config.yaml
crop_scale_min: 1
color_jitter: 0.1
drop_path: 0.05
kernel_size: 7
nesterov: true
steps: 8200
weight_decay: 0.05
Rows from block 4 of a small CTC image transcriber, named by matrix and row number. Rows with one number belong to one neuron. Each number is 500 + 25 x the weight over its row's rms, rounded and kept within 0 to 999. All counts start at 0. Numbers have three digits each. After the name is the row's rms in percent of the matrix's.
After each neuron's rows are labels from the 100 images, of 14976, where the neuron reaches its largest size: "top examples" is what is common among them. Only what is clearly more common there than usual is listed. The data: short English words printed on busy colour backdrops. In brackets: how many of the 100.
# gate: MLP gate (model.blocks.4.mlp.gate.weight, 160x80), inputs 0-39
# fc1: MLP up (model.blocks.4.mlp.fc1.weight, 160x80), inputs 0-39
# fc2: MLP down (model.blocks.4.mlp.fc2.weight, 80x160, transposed), outputs 0-39

gate.94 095:508486551489507529497490518476532500519472494512509558517505495537530498503511544511486511501539521516508530499485460502
fc1.94 099:467532490532517512499516528498553500483522475483506521464488490455490504522512519494538516522491479472452484485497487472
fc2.94 084:505487497526534466486515489524504516533503536553483479466512490480484469463519456452491486547455471515499512512544482517
top examples: the letter k (73); capitals (62)

gate.66 106:535537452504534482487505494502474495510490510462502469514538497452463519476507501483511494549516523541519475536509500461
fc1.66 093:490502514502537470498494544502491494500503473488471495491476471509442526499501505488449489498519501530558464523457474513
fc2.66 082:517510460472537559483545511537503535532522508535478515514491513522482508511519493504528501509487536520509520528506528492
top examples: the letter g (95); small letters (79)

gate.117 094:530499506496481504483512543511533523499486509503515532473470499511515505495502510518463523518430466490492487470491515484
fc1.117 098:515466509505461498499561483544505514539498478486511500487471505509526496506489479516495513468468496538528476513449515519
fc2.117 098:486527513508486560532483519541489476462531491523530519522503502507476450488486455520500524510547516518515504493436480469
top examples: the letter w (100)

gate.147 095:455511503528548515507521489438490500527493540489497526495487470506482526474472516502522491474497523510495505503472561493
fc1.147 097:473534503487509505507502522494499500453501489526468472531505508531514499502515570500464512473535489526468519507517466507
fc2.147 087:507457491478475488491491494522545500524505494480516476521532498521499508512468492514513499495527493521459480484497464500
top examples: the letter k (76); the letter c (32)

gate.116 089:516519507558494467469520504530546530467495496536542518494538483492482478532515501482474519505500475506537484535494516474
fc1.116 093:535484471458487535530456536500478533561500495472484445496447535496529493519523456499521466473531502490498515488529489516
fc2.116 082:474519483489498482471486524501476506525470494469514476527503524524525528524502527560517515476494478530488490485530502479
top examples: the letter w (62)

gate.23 102:549509527502515523501514499525545492501523467475495513490472466519475504493455485463466510492530494547483460509478478498
fc1.23 101:468510539501481492482458498505499515511494521529448519533532519475523498466504503503522498534466537433500550473490498543
fc2.23 107:499479507496513424489526511493488514444493469498494530488541499467478477530524504446543486510492492513531511498472493511
top examples: the letter i (58); the letter b (44)

gate.14 099:487516596477509490499471508545525489452530484503522492507427480515530483470480506484528509515503527481502502525514485522
fc1.14 098:501444441496457522488517517480523516523479469507454510466504503468496527529472514526502503473478466486514505554529488461
fc2.14 105:495514546477513551485494468478531482496508494508473498502487487515489478467489496519502521522529445534487483529504487502
top examples: the letter t (97)

gate.33 080:491488497483509511470531505452458516525470529489503508492565528509492489472504560477477514538484506502530539479448507522
fc1.33 087:489492515451500500499530503495452506518479501485540487521564516532495525441513562509487501519480488521500535504495476484
fc2.33 096:513486527491522509454551512503533471503552522516476538520505474506483516476485536526504483470485473517508469506541469507
top examples: the letter o (85); the letter y (71); the letter b (37); word: boy (30)

gate.146 096:489493500480510471526520476553506509496512451511503528501459533494476521486523514527527546523424506505453480465513524482
fc1.146 100:494506525480512477470500499500558523519476491488512505459496479526460503477511467519509498503453503490522453486503505486
fc2.146 085:481481497506491500541447505509480485478478469513555529542513537515477486497486509499474530443509491484487470500469484456
top examples: the letter w (99)

gate.72 090:515461488509477468516489449495518488481505510514504487494520552496502467514553509521450466510534486506452490477513506461
fc1.72 085:538531478516490486471470523497492497473540515464499498497499462532495481498472473496541508509475509508527517503528553489
fc2.72 062:513495492475496462480453517496553489491489472489499525483498540523524492458513452493489521483526518533451507506508512467
top examples: the letter a (65); serif (64); the letter d (48)

gate.83 104:474507477507510518490501516445508499498561504527462462483497515505495499495474533493548517453525526478526478510462475507
fc1.83 093:535506498498451500482448500511507473520499501520535497435504508523508513494468471486478509521515513486534515455511492558
fc2.83 100:520498475520528476464508501468549476473481495476458548476513503512488468492498517525429465524484511471515452499467523520
top examples: the letter k (90)

gate.121 108:486497456498457442485543509514522484467481457479501559511487479517501514545491480480490494499499509481564515485534491496
fc1.121 103:480497501506492559477507483422521491510514516496509462536508499503460516508459516532501496492465572535499498502447480485
fc2.121 112:496518495545517503490524521522502523507509445503511478510472475484460521501461513505486492478498483498512467500452533490
top examples: the letter i (55)

gate.149 089:538477491461482500455523496500493527500460515497496482540500493463519500456544495489480532486511508550498504492501532486
fc1.149 089:485520540490503506476489526433441515506509522542475539511571482513469477536469519476486510488476518522510512489483504520
fc2.149 106:489501527536455509489517489520468443541484471506481513539508477513496525473514523493482518462485452493478491525524491518
top examples: the letter i (47); the letter l (47)

gate.136 097:484537517517471519494497510465516454511519464481458480473515494525533471494494516494462498480438489504514544503472557497
fc1.136 107:455478481522515516494482443511518504516499524477449512531495512484510506499543510498486462489509506518503487471472467530
fc2.136 117:518539479466499554429480529515503516493526466465527517494490498510530528537505499510452511495480491474488498481495469505
top examples: the letter l (59); the letter w (29)

gate.48 118:501493493514508481489515520462503501495516483493522513483487508504509521461494461504513481513486506504538462484482562502
fc1.48 120:514494480544517495535498495503493467494514471512507527487449465491481527487481512475526486518509501482514471474482501525
fc2.48 152:498505493488470516492480475491516568483483489519517485473497524454476522488525472532476517480504501508529481516532528535
top examples: the letter a (100); the letter m (27)

gate.140 106:543485507468562508507478492494445463514507542457499530529509459515489488458483494509526535511516495464510468493562505480
fc1.140 102:523466487492434537487503521507500461522501535503516488575505487491482519514498525518496496510513493491499450545492511461
fc2.140 102:515441507542478488509546520504499513478501506516506509505523501499489550503513524488490513483470508541483519470482548526
top examples: the letter t (76)

gate.30 109:518546502534538539513500556475476522514504496505541475520499495505482518484503493479471472528472521496528477524508479528
fc1.30 098:485480480490486510478487469483494508473530488513485516483482475500533460500493519514531538470513526466466488499491495478
fc2.30 096:479425468519478508515477502497509482490494514530514473503517457506495483505524499527482445480499476478502492462481524456
top examples: the letter g (85); the letter n (77); the letter i (55)

gate.51 105:530525509521507527486493488510542521504480463484487472496485503457487468523518494536476453505483504548508476526510519465
fc1.51 108:566503520500496515510512510510508529475502472479416466520499503495473505535505499502534423517470460522477476522515498502
fc2.51 105:445530516438506549498479462479525522530494490524490468531538507466484512494518481467528513533487508498530479473508500509
top examples: the letter t (60)

gate.24 087:504463533524529490474492498473488529536464537542480518495510434535462533557494511468492523482456521489507485426467504494
fc1.24 082:530499506486477518482467542479520521507456490512511563498511460507475553534499504511523518460460503489504480486509525491
fc2.24 094:478457531507494500473513475512493520512521489544525474512456465516515506458493534487511499482519453489508480477457470542
top examples: the letter o (100); capitals (71); the letter d (41); the letter b (28)

gate.77 088:507515532495446478506502471511500487509502502470492512547500499528497520529503514505546533489454486518491501466518488481
fc1.77 089:491514512518462530500475460495499471491502477496471516506505513521479494493513481497534518485462476501483519486488518489
fc2.77 099:480478501471520516510473507550501502499450503512469505507497526528516518512542512493550506513468490528516435481510463493
top examples: the letter k (100); the letter i (58)

gate.107 089:509514543508493490497487495496510454511522451504466508527494467462483483503467518499509494476483502502503528476515472461
fc1.107 089:533496473521521493489519526487470541511488548514525500478507497521504497497505463499472529547509488511511513491494518489
fc2.107 081:478445487479475477494503455483505468480520511506488510473513526473482519485530538477493466552453513484469494503464471447
top examples: the letter g (62); the letter b (27)

gate.81 114:503495470490516502503492521496515549490509479506479530488544483489508542504489530427486482522477490499431529529509474538
fc1.81 107:478566516520533477554496458512527501480502492501507486511471497490475509534508517535505516505553535521483476489481509496
fc2.81 099:520502472472534528520530456508493474498498534543497512557513490508508503483487550485519481523467460484492492467437468502
top examples: the letter a (92); capitals (66); the letter p (32); the letter m (26)

gate.111 106:534525458484489498478469475495469507551510491474467520476509513515477479489520481481491490475494488501526488528472516485
fc1.111 106:480489477511538526534432510489482501510461499510506470525517504495502558478496543502528516536560514490450524496506513492
fc2.111 100:513467509515512528525552488504505472524527500513552535525488472510457515484524512466490484492462469502470501532512510517
top examples: the letter k (100); the letter i (72); the letter n (60); word: kite (29)

gate.109 104:533482513495510465513493486509510453523527511459476488518469545531484515511496487572499497538516511518478489484521502487
fc1.109 106:526468525527470524490523536503490491518521486511508508497456518495486483513477502462503528539500500488546530530529456512
fc2.109 097:448566490519494519503503468485506478474507500475489454486511524505504491531485464485505462536487503476495502522514502548
top examples: the letter w (79)

gate.74 110:524513522509498504493534513506489491439507518518492500497526523503520504458512510529446497491468483492479470480494518474
fc1.74 107:481483490472501496536434485506488488531520488496494489558483478508495526526528456515525501541468524461459500522513457521
fc2.74 104:508520521526486516516486520502468490550511484467457523515494476503517527496488538536509488498482496507462522497498509510
top examples: the letter w (98)

gate.68 104:490484509481547478502504504527491517477490493510504524527481488514502560523461526495466515479500526468506476532462483479
fc1.68 096:518483495512562490478505457486482472477522505494477460517500509474528481469510506470551529481481506454512518485493458476
fc2.68 101:526535511532466484570501484488491495547499506485520464485499466511527510509521527514514518528500501496471500515546542500
top examples: the letter w (59); the letter d (39)

gate.142 102:513486512495480491502547480532514518493504502508528461479471544477466480470521505450483487527498538460531454543510469479
fc1.142 099:498523490479481496502515462512474517546507452485519458524535490502523488452490506483499495474455497529525484479534531455
fc2.142 099:569490516529505491505491500512512494479509445525496528498517491512486532496527477527478489535517514501505518483443540510
top examples: the letter l (100); the letter i (93); capitals (78); the letter a (72)

gate.11 094:513491524481476493517477523508493523499549538514552516438507458538495472504465477501497485486450475513508471540480498522
fc1.11 104:493528500521524512491501484485493475522451458480530485538476558451488495465523492496510475564505490482525516491509501554
fc2.11 097:503490492519504504543497499513437521483502497481508533554498509489524488497485497481509554518475484525517467511495494482
top examples: the letter a (100); the letter p (33)

gate.138 103:511502532492469506481523481475516485525511463529521511516431503479497515498493504543526511501452506499502436537488534501
fc1.138 099:521453503475540510490513485542485498460511498492550510441561482489501515529453489532480504497496490492494487519526514494
fc2.138 108:490457516508473484507494513508510458475495515484519465483569505483516529508505530549487528519476497506471489544531543480
top examples: the letter t (78)

gate.70 101:540501545483502500468462540474488429553509481516488548495521493520463517471497488502493487510455515494548525479528488535
fc1.70 107:495550478482487484501489463514463538530510496507496490498498479467479486503500471498517504461497509526509512498499521493
fc2.70 101:510509541441489493515550490494488503517519504496493560502514522476520456502530527492544507472483489496499515469474488497
top examples: the letter g (34)

gate.45 096:507510486470456488522500532504499472474510469480512491500495472535532485486507485540523469511507478485474491531536491529
fc1.45 103:482508495429498487519493512457476505515499530471499483487487500501518452470506462554507512478524461543462489554517491541
fc2.45 103:551510479489528506471528541472486520506495481471457484524503523533505505454522536483443507537533488541493543468488508498
top examples: the letter a (91); serif (56); the letter w (47); the letter v (27)

gate.152 095:515498491465497458453494475492474484520475494499482480455484501502504510538506502512499474449510500511490499515497490483
fc1.152 104:521446505499528458502473485516486559516549515520479503438472526476504480568523473506526486461498475503486520497495482531
fc2.152 094:513484528483496492490524464469467475483537511471462512513459488536548527496471477485486484504511413497512492505500480508
top examples: the letter o (85); the letter d (41); the letter w (33); the letter c (33)

gate.62 102:545502494465467476531541476434446506511554500537520458456499476517521502508473515473488497471474504520487528504488494467
fc1.62 100:509518497522478490505510522508468505495467516514501550526514472510497502508500517476553521534497501509497484473459486517
fc2.62 097:505462500535465506479506539514565483544524478507490473531476494481487496520508518520541525473497527498507529491545503502
top examples: the letter a (100); capitals (90)

gate.87 103:492502490496511511479486538505452514446497558503497460509511498545484453498512489489502491476493517519471505527453511560
fc1.87 099:543472482461487499525532487520521523549468508513518506503539477534491514458507501507474504514506525506490455483529526513
fc2.87 109:486501461465470500507482517501501507501482499511529506500535513471423516488533500511479471470521511502472495473501519507
top examples: the letter g (78); the letter r (77); the letter n (51); the letter s (36)

gate.79 094:534446462512521448479507486500486501499473520507471515532496546520463519499554539537514499464495503496507486487483515483
fc1.79 096:471534502481484526523505471503521509503501508475529466476458460480500511480508513514483457468468518495511486509568466512
fc2.79 095:546474520493507484551509494487506533449479450541525541494506494482461496495493496463476518467545473445496496499473537496
top examples: the letter g (53)

gate.75 099:487519532497560510473513497468541514481502505544529440481498519462456486516463446487500522496506512486504507520537448519
fc1.75 097:511503464529489528548501486529508482491483485515465548472488490491504538516495525463519458486519470507505483481469579476
fc2.75 133:513514518484499487508497542545503485544507479500480506533481492495479527486510506500512516499499483485483449489464503544
top examples: the letter k (41); the letter h (38); the letter w (25)